Rows from block 6 of a small image classifier, named by matrix and row number. Rows with one number belong to one neuron. Each number is 50 + 12 x the weight over its row's rms, rounded and kept within 0 to 99. All counts start at 0.
After each neuron's rows are labels from the 100 images, of 14976, where the neuron reaches its highest value: "patch colour" is the nearest of a few named colours to the mean colour under the peak. Only what is clearly more common there than usual is listed. The data: rendered roads seen from a driver's seat, with toy cars, trees and houses. In brackets: how many of the 100, against the usual share in percent.
# fc1: MLP up (model.blocks.6.mlp.fc1.weight, 768x192), inputs 0-191
# fc2: MLP down (model.blocks.6.mlp.fc2.weight, 192x768, transposed), outputs 0-191

fc1.134:70 39 43 64 67 48 54 34 56 50 29 51 64 45 21 67 42 58 64 69 78 55 42 35 33 28 51 47 38 54 37 39 31 34 60 60 52 26 47 35 51 36 51 70 58 74 60 43 35 58 54 39 71 41 49 52 73 40 50 49 46 52 46 48 40 52 57 67 72 59 33 43 54 32 65 62 56 55 36 46 42 45 62 38 38 44 49 53 21 62 49 36 50 54 62 60 32 43 49 50 54 59 52 57 67 45 47 49 60 53 40 48 53 54 52 49 57 82 60 44 32 52 52 46 32 37 46 43 59 34 55 49 53 48 43 40 53 50 46 99 56 43 28 44 47 62 73 64 45 40 54 31 71 56 50 64 49 44 62 48 55 33 64 45 68 59 49 51 50 54 55 31 41 46 69 61 60 54 42 43 42 53 47 54 42 52 49 58 61 28 54 68
fc2.134:56 44 45 61 44 51 49 60 38 86 31 50 38 55 65 44 65 50 35 43 30 48 28 59 51 67 47 26 32 47 30 53 31 62 47 67 55 74 52 68 60 47 63 46 57 59 43 73 43 38 60 33 57 60 60 69 53 52 56 45 51 41 52 41 49 52 44 46 44 48 49 33 51 44 41 84 47 57 54 32 35 41 55 27 44 48 66 58 30 39 37 50 47 34 48 26 71 49 57 58 52 56 59 57 43 23 71 28 46 58 51 67 50 41 30 53 51 39 55 64 39 60 70 57 51 38 36 40 38 67 46 57 58 40 78 62 38 52 63 33 47 50 43 45 47 71 42 65 53 50 43 63 49 46 40 65 51 43 51 51 53 33 51 40 48 56 34 40 67 32 46 52 65 45 47 45 65 57 69 39 74 39 61 48 43 51 76 52 46 27 49 48
patch colour: grey (56 vs 24.9)

fc1.567:57 48 67 41 24 53 63 49 48 52 49 32 52 60 41 46 58 42 46 46 62 41 51 49 58 65 55 53 67 38 64 44 56 54 51 50 47 59 40 26 49 57 69 72 50 59 58 33 49 70 45 26 52 51 46 28 69 55 37 44 26 65 52 48 67 65 40 41 40 61 44 42 64 50 66 67 54 43 82 45 57 26 69 48 64 44 33 46 56 49 47 65 26 75 45 56 48 61 57 38 50 44 37 49 76 67 51 47 43 51 44 52 61 55 63 32 50 43 46 83 38 31 71 47 29 68 39 66 41 47 50 40 44 48 61 39 62 70 43 57 43 48 53 36 41 53 47 51 37 43 48 44 43 70 46 32 50 63 52 62 77 44 41 22 50 53 34 66 57 45 73 45 31 30 50 48 53 40 36 54 63 46 61 42 48 51 31 62 69 51 40 55
fc2.567:61 33 61 54 72 41 51 60 48 53 38 58 71 44 62 56 70 38 52 59 67 44 56 51 70 33 36 38 31 36 52 24 44 53 42 34 44 42 36 24 69 63 41 40 39 41 54 45 43 44 33 53 48 64 44 54 59 55 63 46 75 48 67 53 62 59 53 32 32 67 48 53 75 41 66 54 27 39 43 44 58 65 48 36 37 38 52 50 44 46 62 40 60 44 39 40 27 37 55 62 44 52 48 36 41 58 44 39 62 40 35 46 58 65 53 59 43 50 57 65 50 75 41 43 58 50 50 48 31 73 70 33 68 49 49 56 84 54 53 63 57 46 49 66 44 71 24 51 52 48 43 42 43 44 44 59 66 56 32 48 62 48 53 63 52 54 49 30 30 66 45 46 61 65 30 40 37 70 63 68 45 61 38 59 61 36 54 52 31 51 39 55
patch colour: pink (47 vs 5.7)

fc1.173:35 52 53 66 56 25 54 35 35 64 69 47 39 40 58 35 40 42 60 52 53 74 27 60 54 49 72 58 41 46 40 44 73 40 59 52 54 42 51 43 30 47 56 61 55 44 49 45 40 52 56 42 46 49 50 53 40 63 41 47 26 37 76 71 46 52 53 62 58 60 43 53 37 53 54 52 36 71 44 41 57 49 56 61 38 47 50 67 46 52 86 54 39 44 33 64 46 57 45 49 54 45 33 43 38 44 25 50 50 45 67 57 59 43 40 53 61 43 55 66 50 54 49 62 47 33 43 62 77 40 46 44 47 43 65 43 41 40 49 18 63 58 73 62 37 76 62 50 52 54 38 31 66 39 22 47 55 41 48 63 46 47 47 55 71 41 58 37 53 50 47 45 82 54 45 64 39 35 70 48 68 53 60 25 75 52 46 39 51 53 56 23
fc2.173:70 44 29 36 42 55 65 45 55 54 55 39 72 45 25 50 52 63 57 60 69 59 39 55 56 67 64 41 61 40 56 39 54 46 37 40 60 53 42 74 38 43 47 37 60 34 38 55 60 70 51 59 53 55 57 22 43 38 76 48 52 68 34 69 66 43 49 59 48 45 34 70 56 26 72 49 49 59 47 48 39 62 41 43 46 64 51 49 59 46 75 50 60 41 55 65 48 58 48 35 59 60 32 56 40 73 53 54 54 46 49 47 60 66 52 33 38 38 65 62 38 66 49 52 46 33 45 57 56 30 56 65 52 35 46 62 40 46 60 49 64 47 49 58 49 58 39 22 37 68 47 75 34 62 63 52 42 59 43 35 46 72 42 40 34 27 45 52 39 51 43 51 51 60 53 65 41 45 48 43 18 56 65 52 37 24 68 31 51 40 68 45
patch colour: brown (64 vs 34)

fc1.118:46 49 46 52 43 37 86 40 57 48 36 56 57 32 47 54 41 33 63 64 45 55 53 43 59 33 29 52 27 55 43 66 43 55 31 65 48 27 59 41 70 66 68 57 36 64 62 51 56 77 49 46 47 61 56 71 44 57 34 63 45 30 32 44 56 40 39 51 65 61 47 54 47 46 58 59 69 44 60 58 67 42 51 56 50 46 51 36 58 41 57 46 33 52 50 49 49 35 55 51 53 34 51 38 37 59 32 37 39 45 42 42 57 46 44 71 66 62 73 45 75 54 53 55 75 63 47 43 65 47 57 63 54 22 23 73 32 60 51 49 58 73 44 45 57 40 52 51 55 57 63 58 47 34 62 48 44 37 57 42 23 54 24 49 58 51 65 34 61 49 63 68 44 50 65 39 47 36 51 46 76 50 52 26 38 66 39 49 53 63 56 46
fc2.118:45 50 50 57 76 38 42 22 43 54 48 59 59 58 46 44 41 45 35 70 52 53 61 40 47 48 53 58 80 24 33 40 68 42 53 54 49 44 47 70 41 50 63 37 43 49 36 40 57 46 39 86 39 58 48 44 37 68 47 49 67 33 46 53 56 45 60 51 38 42 73 43 65 65 44 69 52 47 61 50 77 40 50 41 46 43 76 51 61 61 59 40 41 44 48 54 42 77 47 42 45 53 58 59 46 60 67 41 70 46 53 58 56 38 45 49 53 63 45 57 30 41 40 49 51 61 33 41 50 69 44 48 53 47 30 59 61 30 38 49 75 50 44 68 57 41 26 63 52 32 40 60 34 44 48 51 53 56 06 60 29 56 45 43 38 32 42 37 48 46 48 41 53 43 43 59 70 32 50 69 39 50 68 54 44 49 59 73 68 40 56 44
patch colour: brown (60 vs 34)

fc1.516:67 41 68 56 33 66 34 38 44 55 47 46 53 36 32 33 43 68 56 40 48 56 63 64 61 44 61 44 29 58 42 47 67 41 32 41 44 49 38 52 57 49 42 44 61 55 45 56 30 46 58 47 24 48 61 53 71 70 32 33 63 28 46 75 44 55 33 61 34 32 42 44 58 60 50 47 51 42 59 62 37 56 41 47 46 60 65 44 32 38 54 37 39 61 41 52 47 60 54 54 53 51 58 42 44 68 60 51 42 67 47 54 40 46 67 52 59 57 59 46 62 35 27 42 55 47 63 66 68 61 56 59 49 35 49 42 22 51 65 48 47 28 50 33 68 61 55 23 53 56 64 70 78 66 20 55 60 38 62 42 17 35 57 60 40 63 39 46 42 43 52 45 57 30 61 52 65 48 60 38 62 57 25 59 55 64 42 50 63 48 49 60
fc2.516:56 63 40 40 73 48 68 76 53 44 51 45 55 43 50 46 52 26 38 52 57 35 43 35 55 50 44 37 56 47 43 41 28 59 47 47 42 39 55 43 39 44 44 41 50 58 50 42 51 50 50 69 54 52 54 52 45 40 56 55 46 60 45 40 57 36 40 34 65 54 68 48 71 45 42 57 35 61 32 42 37 40 66 49 59 48 45 58 77 76 56 56 69 26 49 24 36 39 63 62 48 30 62 59 28 27 49 47 49 37 38 30 53 55 52 71 36 58 28 69 30 61 68 57 48 53 48 41 24 59 51 58 58 48 58 52 81 61 61 60 57 65 63 62 31 40 40 45 39 44 45 57 56 49 49 36 50 69 53 55 42 65 42 24 57 28 34 57 59 55 67 53 45 70 61 34 43 66 32 62 49 31 71 31 64 56 42 46 54 45 62 61
patch colour: grey (60 vs 24.9)

fc1.338:59 30 44 30 38 45 50 46 56 60 54 73 54 45 39 60 64 45 44 69 38 75 55 60 55 67 27 45 54 65 39 57 59 63 39 33 57 49 63 33 49 36 53 52 64 58 49 59 39 39 70 49 30 52 47 73 47 41 72 55 56 69 46 66 64 19 42 43 52 59 31 92 60 64 67 56 46 65 56 56 31 53 68 74 50 35 47 39 47 58 33 47 29 62 61 46 47 29 56 33 40 51 40 36 36 28 53 30 50 46 40 51 63 53 55 50 33 57 53 73 47 34 48 65 44 49 47 51 31 45 62 53 73 37 60 69 69 39 30 64 53 52 44 35 37 58 55 37 59 41 37 52 47 35 49 37 43 53 45 59 37 50 62 50 65 49 48 51 61 53 37 43 54 43 58 54 40 39 68 44 55 37 48 56 48 71 56 42 51 61 46 33
fc2.338:26 41 70 74 39 53 45 42 28 31 47 45 55 78 61 47 47 64 48 44 72 36 42 53 32 69 31 54 58 28 44 29 26 60 71 52 80 45 62 54 45 57 51 57 39 63 59 50 63 54 57 45 52 59 46 69 62 66 44 59 57 60 50 29 36 67 60 65 65 74 39 52 45 42 43 35 65 52 45 36 56 49 53 43 59 49 45 55 41 49 56 32 82 25 61 44 40 60 39 46 56 44 41 81 40 38 59 57 38 64 57 49 31 32 58 48 53 73 45 57 57 51 53 30 50 63 63 57 48 41 35 46 50 47 67 31 31 56 40 46 46 61 46 53 47 48 50 36 66 56 74 42 46 60 54 30 64 36 58 49 61 41 37 47 51 51 45 50 44 36 52 58 39 59 49 35 61 59 40 60 50 26 52 28 41 61 54 58 40 50 43 47
patch colour: grey (52 vs 24.9)

fc1.639:70 52 42 48 72 27 51 61 57 79 52 40 49 49 38 23 55 39 69 52 53 47 49 64 49 44 31 50 40 72 66 33 30 41 21 64 40 53 30 39 61 44 62 47 53 43 43 71 49 51 56 54 57 46 53 44 45 51 38 45 59 34 47 56 57 37 27 62 41 48 44 49 63 59 34 43 47 78 63 54 48 39 49 63 31 29 34 37 37 49 62 57 35 47 51 65 37 41 60 37 52 46 48 52 28 43 30 40 47 83 54 55 62 40 65 51 54 51 43 75 55 52 18 55 60 61 71 48 76 52 50 47 56 64 40 33 63 64 36 39 53 41 56 41 44 41 39 61 57 49 60 50 56 45 73 51 50 41 66 66 41 67 48 47 51 39 50 56 50 44 59 52 41 46 60 66 38 60 34 75 66 59 54 56 35 43 39 66 52 43 63 57
fc2.639:68 70 42 27 58 49 53 42 63 44 54 52 51 55 30 50 72 73 29 61 44 66 64 25 42 61 50 24 41 42 36 60 66 50 49 37 51 50 50 61 46 26 35 53 51 47 42 42 55 58 24 47 39 58 53 57 54 64 58 66 37 45 40 37 59 48 49 48 56 63 47 19 64 35 43 59 50 46 62 57 49 57 54 46 39 39 52 54 30 69 37 71 63 38 58 46 61 49 46 70 53 70 51 36 52 56 66 50 54 19 74 75 59 48 46 59 49 46 46 35 64 69 47 29 58 45 37 73 32 59 37 46 48 54 39 45 56 41 44 61 59 36 68 61 41 62 63 50 34 71 57 48 52 53 56 24 62 54 51 41 43 36 51 68 79 49 45 46 62 57 59 39 50 51 54 22 45 49 59 43 42 37 44 46 54 59 70 38 35 41 59 47
patch colour: grey (64 vs 24.9)

fc1.239:48 47 57 39 58 35 55 46 64 53 39 56 52 46 53 54 44 60 54 46 21 61 61 53 58 50 46 55 47 44 37 55 49 58 57 46 70 52 44 42 59 69 47 40 64 50 54 55 73 57 69 46 37 50 65 69 33 16 61 60 73 48 69 58 53 47 39 62 44 44 42 42 48 33 53 49 68 33 61 44 38 50 63 47 52 60 45 37 30 52 42 76 48 54 42 51 75 33 34 50 38 81 43 62 61 38 33 48 59 41 50 44 61 57 51 54 66 27 40 48 49 46 52 54 57 13 35 61 61 65 50 48 70 40 71 53 59 63 36 38 36 75 55 75 55 33 41 32 41 54 48 33 58 40 40 38 32 54 56 60 54 39 35 45 49 57 62 42 46 50 62 62 60 34 31 60 38 33 34 60 56 41 71 37 67 48 71 41 50 51 43 33
fc2.239:53 73 67 63 54 49 55 39 44 50 47 39 35 45 36 63 40 65 48 57 55 35 57 54 33 45 59 56 60 53 32 59 47 72 67 44 39 47 38 54 59 58 38 56 42 49 34 34 62 49 72 54 56 38 53 38 39 51 44 60 54 49 56 59 53 59 53 64 42 66 36 58 52 52 71 43 55 50 32 58 65 23 37 45 62 40 39 44 52 50 69 61 52 35 60 56 46 10 48 56 61 41 44 60 57 66 54 81 46 45 50 58 19 50 59 63 46 48 40 45 68 48 38 39 60 41 63 69 56 42 45 41 64 58 49 45 57 63 44 51 45 22 64 48 80 66 29 52 36 40 61 46 40 72 63 40 32 38 39 67 63 56 47 34 15 57 40 69 37 53 48 43 43 44 56 44 61 33 60 45 47 37 28 31 44 55 66 34 65 49 44 47
patch colour: pink (42 vs 5.7)

fc1.658:45 51 32 41 54 30 47 65 47 64 54 64 56 62 33 47 46 51 23 44 52 56 40 65 38 43 52 65 70 46 39 60 66 47 59 46 34 53 48 48 45 50 57 60 75 50 29 51 69 51 58 58 60 45 70 59 41 46 59 60 60 74 49 59 48 38 57 52 54 53 26 58 60 62 54 50 32 67 47 48 45 33 56 63 41 25 61 74 46 65 44 55 29 35 55 58 68 42 58 37 52 64 68 41 55 56 31 44 64 39 41 52 58 39 46 41 39 67 52 46 47 29 46 42 52 35 49 47 39 36 60 44 54 33 71 62 69 66 29 53 46 31 55 54 50 40 70 45 77 38 31 31 63 53 42 52 21 35 48 77 55 52 45 53 60 46 42 48 48 43 52 63 67 39 40 77 70 51 38 60 37 35 43 40 56 72 47 55 65 37 41 32
fc2.658:64 63 56 51 33 56 42 52 52 45 44 39 47 33 42 45 36 43 37 62 62 48 38 52 54 62 39 41 43 29 61 54 25 77 52 62 57 27 69 38 32 67 35 53 55 44 61 48 33 61 53 49 81 53 65 52 46 53 50 55 31 42 48 47 57 50 59 60 35 59 51 44 35 48 62 56 45 46 52 35 63 44 47 50 55 60 41 49 50 58 62 45 70 39 51 47 62 31 51 48 53 57 39 48 57 43 44 50 37 64 51 41 47 37 65 57 69 34 65 38 52 53 47 39 20 60 62 64 55 64 47 30 73 49 33 36 38 66 64 28 40 39 58 34 64 44 43 41 39 69 78 63 56 48 71 50 69 48 54 60 58 33 49 73 60 64 59 28 37 57 64 48 43 58 54 24 50 47 42 64 57 56 56 36 47 63 44 51 52 43 11 75
patch colour: pink (31 vs 5.7)

fc1.632:43 63 45 71 44 61 54 40 32 57 58 40 64 44 77 39 54 46 57 60 54 53 59 48 55 58 54 39 70 42 47 38 62 47 34 43 38 42 58 54 60 59 33 53 59 47 81 36 45 51 32 68 42 58 47 56 35 46 42 55 55 52 52 24 70 40 64 72 44 66 42 50 47 81 29 37 41 33 59 49 63 60 50 35 45 60 55 49 41 28 51 58 57 21 47 40 66 63 62 66 42 72 64 39 59 63 59 45 42 56 56 69 61 40 35 40 48 65 56 66 40 49 48 46 33 52 59 51 68 42 47 54 39 36 61 46 44 36 69 50 59 35 66 60 66 43 38 58 42 22 45 35 54 42 49 57 49 48 58 32 42 46 51 40 41 63 49 47 41 25 37 60 69 63 19 25 47 47 56 54 62 49 59 72 31 66 62 57 51 37 50 46
fc2.632:29 55 52 34 65 45 33 36 35 67 58 58 56 54 43 36 79 55 52 61 46 58 68 61 45 51 52 37 47 57 52 64 32 62 36 43 71 57 43 50 39 57 48 39 46 50 61 62 75 39 45 47 46 60 51 61 66 46 65 61 54 53 27 59 43 39 31 39 49 60 51 37 16 45 49 59 45 58 37 40 63 57 45 40 44 39 32 39 57 74 68 39 45 51 48 70 54 44 49 46 65 54 53 40 31 36 48 70 46 38 55 55 48 46 50 46 53 38 26 47 47 52 74 54 51 41 48 32 56 42 62 46 23 53 51 52 53 38 59 40 70 46 76 38 84 52 49 38 44 42 44 48 55 39 66 42 40 41 60 65 53 47 45 55 69 73 23 67 36 69 47 50 65 48 60 40 25 47 59 68 40 45 53 72 61 57 59 60 39 28 44 49
patch colour: brown (67 vs 34)

fc1.729:59 60 50 55 37 63 42 51 37 50 66 76 66 54 43 55 68 41 27 21 32 27 35 65 66 46 40 64 59 41 57 52 45 68 44 58 52 27 54 34 53 37 44 60 66 66 30 42 48 39 52 34 62 37 72 62 65 61 66 38 60 66 54 47 48 56 25 54 57 80 45 58 55 44 42 51 60 58 59 56 37 67 35 52 53 62 30 56 55 32 33 45 56 69 70 64 58 40 68 40 43 45 51 71 51 44 44 53 51 42 27 35 45 63 57 59 45 49 56 42 32 42 54 59 48 43 80 40 45 44 66 81 49 62 60 44 73 41 63 52 35 49 38 43 56 61 64 51 35 47 30 41 38 50 37 41 53 38 47 42 64 47 46 57 67 34 54 25 56 46 50 52 50 47 65 68 47 38 49 52 56 55 60 55 50 53 61 59 43 38 55 28
fc2.729:56 52 51 40 45 26 35 47 34 51 39 43 55 69 37 49 41 81 48 51 55 49 39 30 54 56 29 60 43 54 50 53 30 74 54 45 48 47 51 65 61 43 42 63 44 44 54 33 28 37 63 22 63 35 42 54 52 53 50 65 31 61 29 53 55 59 30 77 47 46 50 46 35 34 60 65 56 47 44 54 42 36 54 52 59 58 46 61 68 39 58 52 43 63 76 67 56 47 36 52 52 40 72 47 45 59 70 59 47 35 64 43 49 49 64 31 43 46 52 53 30 68 62 45 43 68 66 39 56 54 61 61 61 54 54 61 70 75 48 33 46 24 44 47 49 71 36 40 44 60 60 59 48 36 70 52 46 52 43 63 35 46 53 45 56 42 56 29 74 52 58 65 36 48 58 49 44 29 45 45 67 60 47 61 65 44 24 74 34 54 55 39
patch colour: pink (26 vs 5.7); white (25 vs 6.1)

fc1.408:46 49 37 25 60 48 45 56 59 64 40 28 60 35 43 59 69 46 29 43 23 45 57 54 66 51 38 50 49 65 45 71 66 49 23 62 59 54 33 49 51 53 57 29 54 62 57 44 40 51 44 26 72 59 34 34 47 52 62 55 56 38 56 30 40 31 58 36 62 47 45 76 62 65 23 36 41 78 63 38 62 59 51 61 50 32 49 73 58 65 57 42 33 55 57 34 63 51 59 47 67 15 53 59 71 61 56 51 43 71 64 67 50 42 65 34 56 60 44 63 47 60 54 44 33 60 52 57 47 40 41 58 61 56 33 55 51 55 63 58 46 42 60 42 34 43 55 44 51 29 62 47 57 40 51 40 48 51 52 37 51 67 66 44 43 52 50 33 62 33 47 48 39 32 40 64 59 55 32 49 63 51 33 32 56 53 67 57 62 53 53 61
fc2.408:46 49 67 40 49 62 55 56 38 53 49 56 47 46 58 45 48 61 58 54 67 77 52 35 38 47 61 58 41 38 58 37 25 43 59 48 47 46 52 25 62 41 53 64 53 29 40 61 53 43 58 73 44 63 58 64 52 46 48 75 51 48 49 54 55 52 66 50 33 54 59 16 52 52 72 49 50 58 59 44 34 33 55 53 58 50 50 28 78 22 48 45 65 45 62 59 35 34 59 45 19 54 33 34 55 62 37 40 72 38 38 50 32 63 47 56 25 44 49 44 51 40 43 46 53 55 60 49 49 54 68 74 41 45 59 48 53 31 68 58 41 48 53 46 74 65 50 53 50 59 51 39 25 52 61 47 59 42 55 44 66 27 47 52 59 49 33 52 43 64 47 47 51 63 78 26 30 35 56 49 44 36 67 57 55 64 43 28 31 52 58 63
patch colour: pink (31 vs 5.7)

fc1.40:62 38 45 48 56 36 28 68 51 65 55 50 54 54 32 56 38 49 54 49 52 59 60 83 48 51 42 51 34 36 62 56 37 56 27 53 44 55 59 33 61 30 52 52 70 65 46 52 60 45 47 41 33 52 46 66 41 42 71 65 46 46 59 55 44 39 66 73 61 63 28 40 30 59 47 33 66 43 58 59 37 65 41 47 59 66 65 60 39 59 50 60 44 41 31 67 63 53 31 55 34 51 39 60 53 35 72 42 39 52 62 35 53 53 46 47 45 42 37 44 48 53 53 62 62 39 73 18 39 43 69 49 51 44 48 56 48 56 48 56 72 59 41 48 65 46 55 36 36 43 61 43 55 42 46 30 29 46 70 46 57 77 44 24 44 57 79 42 31 52 35 48 61 43 37 46 44 39 61 33 46 43 46 69 78 52 59 49 30 65 47 45
fc2.40:33 36 53 81 52 33 70 60 44 77 42 34 30 27 59 56 59 67 59 51 34 29 42 71 32 45 16 48 52 46 40 58 45 48 33 64 46 67 47 62 41 75 40 26 48 54 52 45 41 42 54 58 54 71 43 46 49 71 41 43 60 87 57 37 58 48 59 72 56 54 58 53 47 43 46 62 26 58 41 41 61 56 65 49 40 61 27 31 45 38 61 47 51 48 49 38 42 32 49 38 48 44 59 59 44 54 53 46 58 50 62 42 43 51 44 53 48 61 46 69 51 56 32 50 49 44 77 48 49 43 40 55 59 35 45 69 37 46 34 41 46 45 62 49 47 77 38 65 41 42 23 57 67 43 49 74 67 50 45 65 55 51 47 59 71 39 37 59 53 54 48 47 69 38 44 46 56 56 45 34 37 44 59 50 60 43 58 41 65 54 58 43
patch colour: pink (41 vs 5.7)

fc1.575:63 69 49 35 67 56 40 55 71 50 58 50 69 42 44 62 44 40 63 72 69 58 36 80 44 67 37 54 71 24 63 46 51 58 37 54 52 50 56 34 26 62 54 33 46 49 62 56 67 49 63 55 33 54 43 64 54 58 10 56 43 41 42 59 62 58 40 45 49 42 70 75 54 46 29 46 74 67 45 19 53 47 44 52 60 44 42 49 37 73 63 58 58 30 49 49 59 43 53 40 61 48 70 48 35 55 53 54 55 39 60 41 71 37 56 68 36 43 51 41 58 46 37 49 50 34 41 53 53 45 57 48 49 38 22 36 57 49 42 47 52 49 59 63 44 46 64 41 27 44 37 45 34 21 69 46 65 48 46 55 44 32 46 47 68 50 36 53 38 47 29 58 52 56 62 53 53 53 43 54 65 48 59 38 40 57 31 51 57 32 56 46
fc2.575:50 64 46 77 33 50 54 68 44 55 40 45 43 66 41 51 54 37 46 57 47 45 60 40 64 80 44 47 46 59 32 36 40 55 48 59 56 35 50 53 46 35 48 49 45 46 47 53 42 67 42 66 41 45 68 24 32 61 64 60 57 57 58 51 44 63 34 70 77 57 54 50 57 34 51 48 69 31 61 55 58 60 48 40 38 43 31 52 48 55 49 23 56 57 55 45 70 48 46 36 64 56 37 22 57 29 59 40 59 33 26 55 25 35 40 50 58 60 46 56 42 42 88 51 56 49 48 67 56 63 47 61 62 47 47 50 60 47 50 58 39 52 53 17 39 34 45 48 49 40 40 63 37 46 45 58 59 47 47 60 62 42 42 37 34 32 53 60 70 67 42 30 40 73 73 66 68 43 48 58 33 40 60 55 37 38 65 32 50 59 58 53
patch colour: brown (66 vs 34)

fc1.661:45 37 53 49 69 41 32 65 36 57 42 38 53 63 38 56 48 48 53 55 58 49 58 28 31 45 57 65 47 69 27 37 73 49 65 50 63 48 43 57 39 51 34 40 50 55 41 37 41 34 27 39 47 53 60 43 37 60 62 51 79 46 36 47 28 38 70 41 59 62 57 55 47 39 45 48 24 62 36 42 47 62 46 61 45 52 51 70 62 47 44 62 65 35 29 49 68 82 40 31 51 46 49 53 71 35 53 58 31 56 52 52 56 53 56 51 81 41 47 29 75 37 51 28 61 57 53 46 43 54 47 52 68 43 54 30 68 56 33 35 59 59 50 50 68 48 50 43 56 37 61 54 41 68 53 49 45 60 67 53 44 60 80 61 54 48 70 49 48 49 67 38 56 52 29 47 44 58 35 64 65 53 65 43 43 73 37 44 62 35 44 51
fc2.661:33 70 50 33 24 45 47 34 48 50 33 30 47 60 42 44 24 41 41 47 63 57 38 44 63 31 49 51 64 48 44 45 39 44 68 52 59 51 43 50 63 57 60 60 70 59 38 59 62 54 64 48 48 36 56 59 55 50 58 35 47 41 64 41 33 48 54 53 65 30 62 43 35 40 41 58 68 44 45 49 60 43 47 56 46 67 60 52 42 35 51 45 80 54 50 35 47 52 64 48 60 30 41 80 49 54 62 47 40 63 64 62 70 47 34 47 62 45 59 44 78 58 45 50 66 53 40 40 51 41 64 48 69 50 43 44 74 49 63 34 53 26 44 29 42 37 25 69 45 57 48 40 25 56 41 44 50 45 45 61 67 57 73 43 35 61 41 55 63 39 56 41 34 52 49 33 64 69 61 44 70 64 75 45 24 47 50 31 41 69 41 47
patch colour: brown (72 vs 34)

fc1.15:52 67 39 67 67 41 55 73 36 53 44 24 63 46 82 63 55 43 46 60 34 25 48 58 54 67 61 54 50 46 19 44 55 43 71 39 60 40 36 34 48 61 96 46 42 46 44 34 38 51 39 47 37 53 52 41 56 64 55 33 50 37 49 54 54 40 35 59 45 63 72 26 73 47 59 56 57 48 51 48 45 34 47 46 51 51 60 72 51 43 47 64 53 26 27 36 40 43 26 46 41 49 65 47 29 51 80 38 52 53 47 42 45 43 65 65 55 54 39 59 40 37 65 45 47 51 47 54 47 57 30 51 57 51 63 45 42 64 37 68 70 59 54 35 43 62 45 55 51 64 53 50 53 51 43 61 61 56 72 56 53 47 56 49 35 45 62 37 47 41 63 45 72 46 40 32 54 49 51 39 41 51 58 47 43 50 59 25 71 52 71 53
fc2.15:65 38 53 46 54 59 28 60 53 40 38 45 42 42 24 55 55 72 45 52 67 42 30 38 55 49 75 41 55 49 62 55 32 50 71 44 41 20 48 91 60 64 40 49 50 50 36 59 41 23 59 53 49 60 49 59 59 53 51 52 47 62 40 44 42 62 57 44 50 28 46 39 52 53 68 33 51 51 59 42 47 60 37 41 49 70 51 57 45 41 69 54 70 53 40 40 77 47 46 61 51 49 56 55 58 34 44 56 55 48 42 54 36 45 28 59 58 47 81 41 46 62 33 64 29 67 52 36 53 51 66 60 35 39 49 59 42 66 68 50 68 73 25 46 39 51 29 49 48 31 45 55 53 61 71 54 34 42 59 31 33 49 60 41 40 77 50 66 34 58 46 53 58 54 58 58 43 54 53 67 69 39 47 33 58 58 60 43 38 47 47 49
patch colour: brown (70 vs 34)

fc1.180:51 57 46 39 36 54 46 59 50 49 45 39 66 59 45 37 31 38 42 68 42 40 49 46 58 51 35 64 66 46 50 33 52 40 45 83 54 45 39 46 20 72 34 53 42 57 50 38 52 63 27 65 48 54 36 35 87 66 51 67 55 22 58 42 32 43 32 37 48 50 70 46 45 72 54 45 37 48 54 22 67 67 57 62 63 51 58 59 56 56 50 27 48 39 32 48 56 36 51 54 32 52 53 78 64 47 61 46 42 46 46 49 58 72 51 41 42 41 52 48 44 37 36 48 52 67 54 44 40 42 52 64 38 53 53 40 43 51 52 23 58 45 47 74 26 47 71 54 28 49 55 69 60 57 46 55 41 53 57 61 50 48 58 43 54 64 46 46 54 62 46 25 36 49 38 65 48 42 46 56 72 62 32 42 62 61 73 53 70 54 48 47
fc2.180:44 32 70 48 65 34 66 27 41 62 59 71 41 19 51 56 48 63 55 34 50 63 49 69 43 46 64 43 34 43 31 52 33 44 55 19 50 57 48 40 69 17 45 58 54 31 60 42 66 35 71 65 57 41 48 64 32 35 60 55 43 49 56 50 53 33 61 44 61 43 47 45 40 30 53 48 21 67 56 54 56 40 69 45 70 45 74 40 47 48 65 57 51 60 71 54 66 49 41 57 63 32 54 36 49 59 35 46 65 48 41 71 32 37 35 57 51 65 43 49 49 51 72 54 45 53 57 39 47 50 46 65 56 55 52 54 54 43 54 63 54 55 56 30 80 63 59 54 70 32 47 39 40 56 45 47 40 35 45 32 44 59 48 52 40 50 59 64 59 44 43 62 68 59 54 40 49 46 52 35 34 44 68 58 56 64 38 32 33 50 56 41
patch colour: grey (54 vs 24.9)